config.toml
model = "image classifier"
translate = 0.12
norm_position = "pre"
bias = "all"
parallel_block = false
batch_size = 64
Rows from block 7, named by matrix and row number. Rows with one number belong to one neuron. Each number is 500 + 25 x the weight over its row's rms, rounded and kept within 0 to 999. All counts start at 0. Numbers have three digits each. After the name is the row's rms in percent of the matrix's.
# fc1: MLP up (model.blocks.7.mlp.fc1.weight, 640x160), inputs 80-159
# fc2: MLP down (model.blocks.7.mlp.fc2.weight, 160x640, transposed), outputs 80-159
fc1.286 028:514452510525472475489513522479490500545538545502499503498509551529513500522494459500443482486460516527518525531503492504509502488481512485494490457484499497510491506511500510554540504478490465507524503483439491459522459506508539503529499522
fc2.286 020:536458481512497504503503509485508449512506523502502524532509496502517483507505501461512520485494491493520510541510445483485500453553529488492478495494517502495512509463500484544528591491483502507505508494530520541484506507505489489517512510
fc1.287 160:496490490488533523481497526445495448496524516485551508491491511492507491501549455457490525487469483512510510536508501478469473491563499462499488482507530483496466523498502528500520504474489513497546502494508473513507481488538544515552516481
fc2.287 170:507492531521504500519490485456478486481467442487515500519481525522507474517504515540497508556493482509478535502499490520531496500524487538505477544497503508515451498479549475505551478499529487506500481535534499542488489474504513507512514505
fc1.288 027:513480508495522513513499479430478489519467538482511509505505468535530477487506506515490497463527522495542492499469518452535507499507541493535488473492506514503480528460469474523502477507482500530539485457499488473530512522470502492510522514
fc2.288 023:521503457479471515474491514540518499501515517520535539509490481483514539498522491480518499483500479459495499482473493541500515519483494517460493513496509504476463487545495462539450488510504489493482521480540493533478497534499474512529550497
fc1.289 025:471422463523529516498496503469490448514501542500545537513520486541511525518471514543484525454568507531554548501457502496471532444518493509533523481497513507503532527503482483519508501498521476509555521475520484488484486497515529481461495510
fc2.289 010:408504550471512505514498462495509499471498554512533504518505501501545492503549488479471457446492523482474524507482481497529508516538516525486514491520474508503510481517501514522500481514497527545530501494479486472514517480490484481464517510
fc1.290 067:489500530462523488546499470487474497511440562521513489503471514523504497520500500513499526437474518521502509525491506489484518456510488459546511492530497483542509502527468473536531529499473495523527520471461505484541519507458503487492507528
fc2.290 063:510487450505530452496529477500516484503503472505504540474484461489494470474501488469510503521514529484524505484483489470493487492508547459478494448485514536488498503475503532497507519494496492498502513461481530505483559465529479527510470545
fc1.291 076:492464514494534469537522497454507480497455557535490497506484524534508496542488485514425520454498487543496499508478508480449508477509495491512506508528530516529523540522487514528521490474479466531531518482485546513498455516472506478493488505
fc2.291 077:553548465510505537497461482506531539555507527509486533510454511512490520524488499466477530470493489506469497524495488481505473508493522526466496510487562502459522525493477445495471539491496498496488501513492497504458514540510492499532517511
fc1.292 056:454487492478504489501502500461496493505488578539496499521506515522497498487491500488448523440513524527504554494493497535491485472532515483523495479549477481523490479537464505539515526500501464527543504466454492497522484501489471462498486512
fc2.292 055:511479497521487548487527513491528474542524513502527505533522509508483518513537524436531506486498465496489523538521501467479489510515465503464476531510486483430471480502556514511493483524504504501456507532536474528512455470540494515519516474
fc1.293 027:511481486476506486548493479494471496466505533494530510476528528507490483467507525512451490470503504547513522534524544511519502466471525432487479504505510494487529511512478534502556525526478490499519488511482463483511498508487505492504509542
fc2.293 015:517509484506501476463560521520467514488466471497470525486493487465474481457491475493545433521468504466511468506475510471483533493465478452524506476497490525538504522546488484546503503516446527507455491495523540516505514508455501503515513517
fc1.294 048:500467500509556474509516537471511484536502556524537488493499498503512485500485491484507472445520506514512518481500506506482489462498503483508511467524505508557513538494461489523507534506491458530556491464458486493518509505502499451495514500
fc2.294 043:510506487492523513490520476516493501512484414492476548504517490474519493478499523520542514594507460485511521461511478512531495519500437533490518485477463495473505492487537525490500491514494476470527483511535491515501474496531497530518456568
fc1.295 077:492490477490526488519484531473525500502470559503496497524504504497513515526457486482478523441521513511518512469487520502457480472509503470515491489538523476529516489545472484519525509469480446563550520454458484505509464491500498471492503520
fc2.295 071:538513446498452516516540486498513519527473531510494517527484501516507476471500522476510484454492458488494521492460504489558486522500529486487537496497488491471522517517534489502523497512480529462496499508492496490498549503504479546527501559
fc1.296 052:473472516503537494525480482480475477498483565489508511509512506518475491511492486521465503436506526532490499523491504489463507473516530496516526501509485490511537538538483470516539518454513439534527491492479501519545491480495530493484526531
fc2.296 041:508524513486508527496480489480525565438484489534501553508509464526490510535503541490519501501522533512495529473458443560540502534492474547478475469487483527445491482483554478493475525508505477516478520553506464493474455521491481529459477488
fc1.297 165:500438549488477483554496511481459494485472530465489499529478559543495475554487501500477515478480497467502550518524516477507457472500523478528512530532500494525490503515506506541531489502526503541512482471510486498506520451520546482494535521
fc2.297 169:510517503500486530470509505502537528533488435537496489498507472502493568475474550505539492564463465514476492523505489491505531524465487548481511507490507453482503498470518473501414528489502507446518487513491530498498516521456479515514514503
fc1.298 170:473456523510504479547505489447456520474460515485501490521514530521491479523498524498479526480523528490520549484518510508523454492498500497490527521533479523508496490524497522527533509486517493533493458501510488506500505475530563501486507545
fc2.298 156:531527445466520501483508499487502526575537485502483477498494479506487527510487514518558486509511444499493469498528502529524534505458468512502489520464545474498508511455532484490464473527524491473490498478489490503493492556500488527540478513
fc1.299 024:474472482495505520503489507486561491501527549519488489486473453490475495489502539472475515462510524504468507538479485522468497509528502516567485496511561494519531474529506527513522487505470500502525468489470486510531470531470496475506499526
fc2.299 009:515504504555517525509476471483528497530450490532550486508504479469528515478566474517548477482497485510520454511498496498463528526457478513489521477491518498477538558478486501503481464513473519484486504537495525489469487511499486513509511534
fc1.300 041:494495491472529498539488499461502482482511564529524453527514501503488530522480477511491528456493536535511531499498512508487484449471535473521509486516513514482515518532505489550504507505479476537566461489497482479536499510488504487504501511
fc2.300 035:550526536490492477482544509489482529497498507490504528510497514510514494489485530444473466486510500490488536526522447473550480517590501452483505481508510480522504474493490507512485529496488534480460479480482468462493512471496514486490476499
fc1.301 030:529466489520512512542498497527470531506478539498495498530505507507524531500485510505489483437492497527518504515519518488467526498483481477509533470534541503493499519529479515517518490481480442513545475496472506491558488518463504480460496538
fc2.301 025:461502517508424547486501508511479458500555484485520472520511490521508521474486525493516471503471486477503517519484515499521494543456498498493538502501474509447479488496504503484458512494513550509500512521524462533547510486522521512502543467
fc1.302 064:484503501487527466540480473484492494534480559509512478523513506560467497509508521528481528421504514527493535482503501526481517464506496505518493517513498450538510543501477507524530500538513473495544494484484517508533474520484506493483490547
fc2.302 068:532467538484503522509528543513514505462507484511516502523495506515491524522513509449548481518519518488512521539523478467504518496542500487483462538463478500527450504473578450518482482460505478508453525475528496497507514513483497524503488481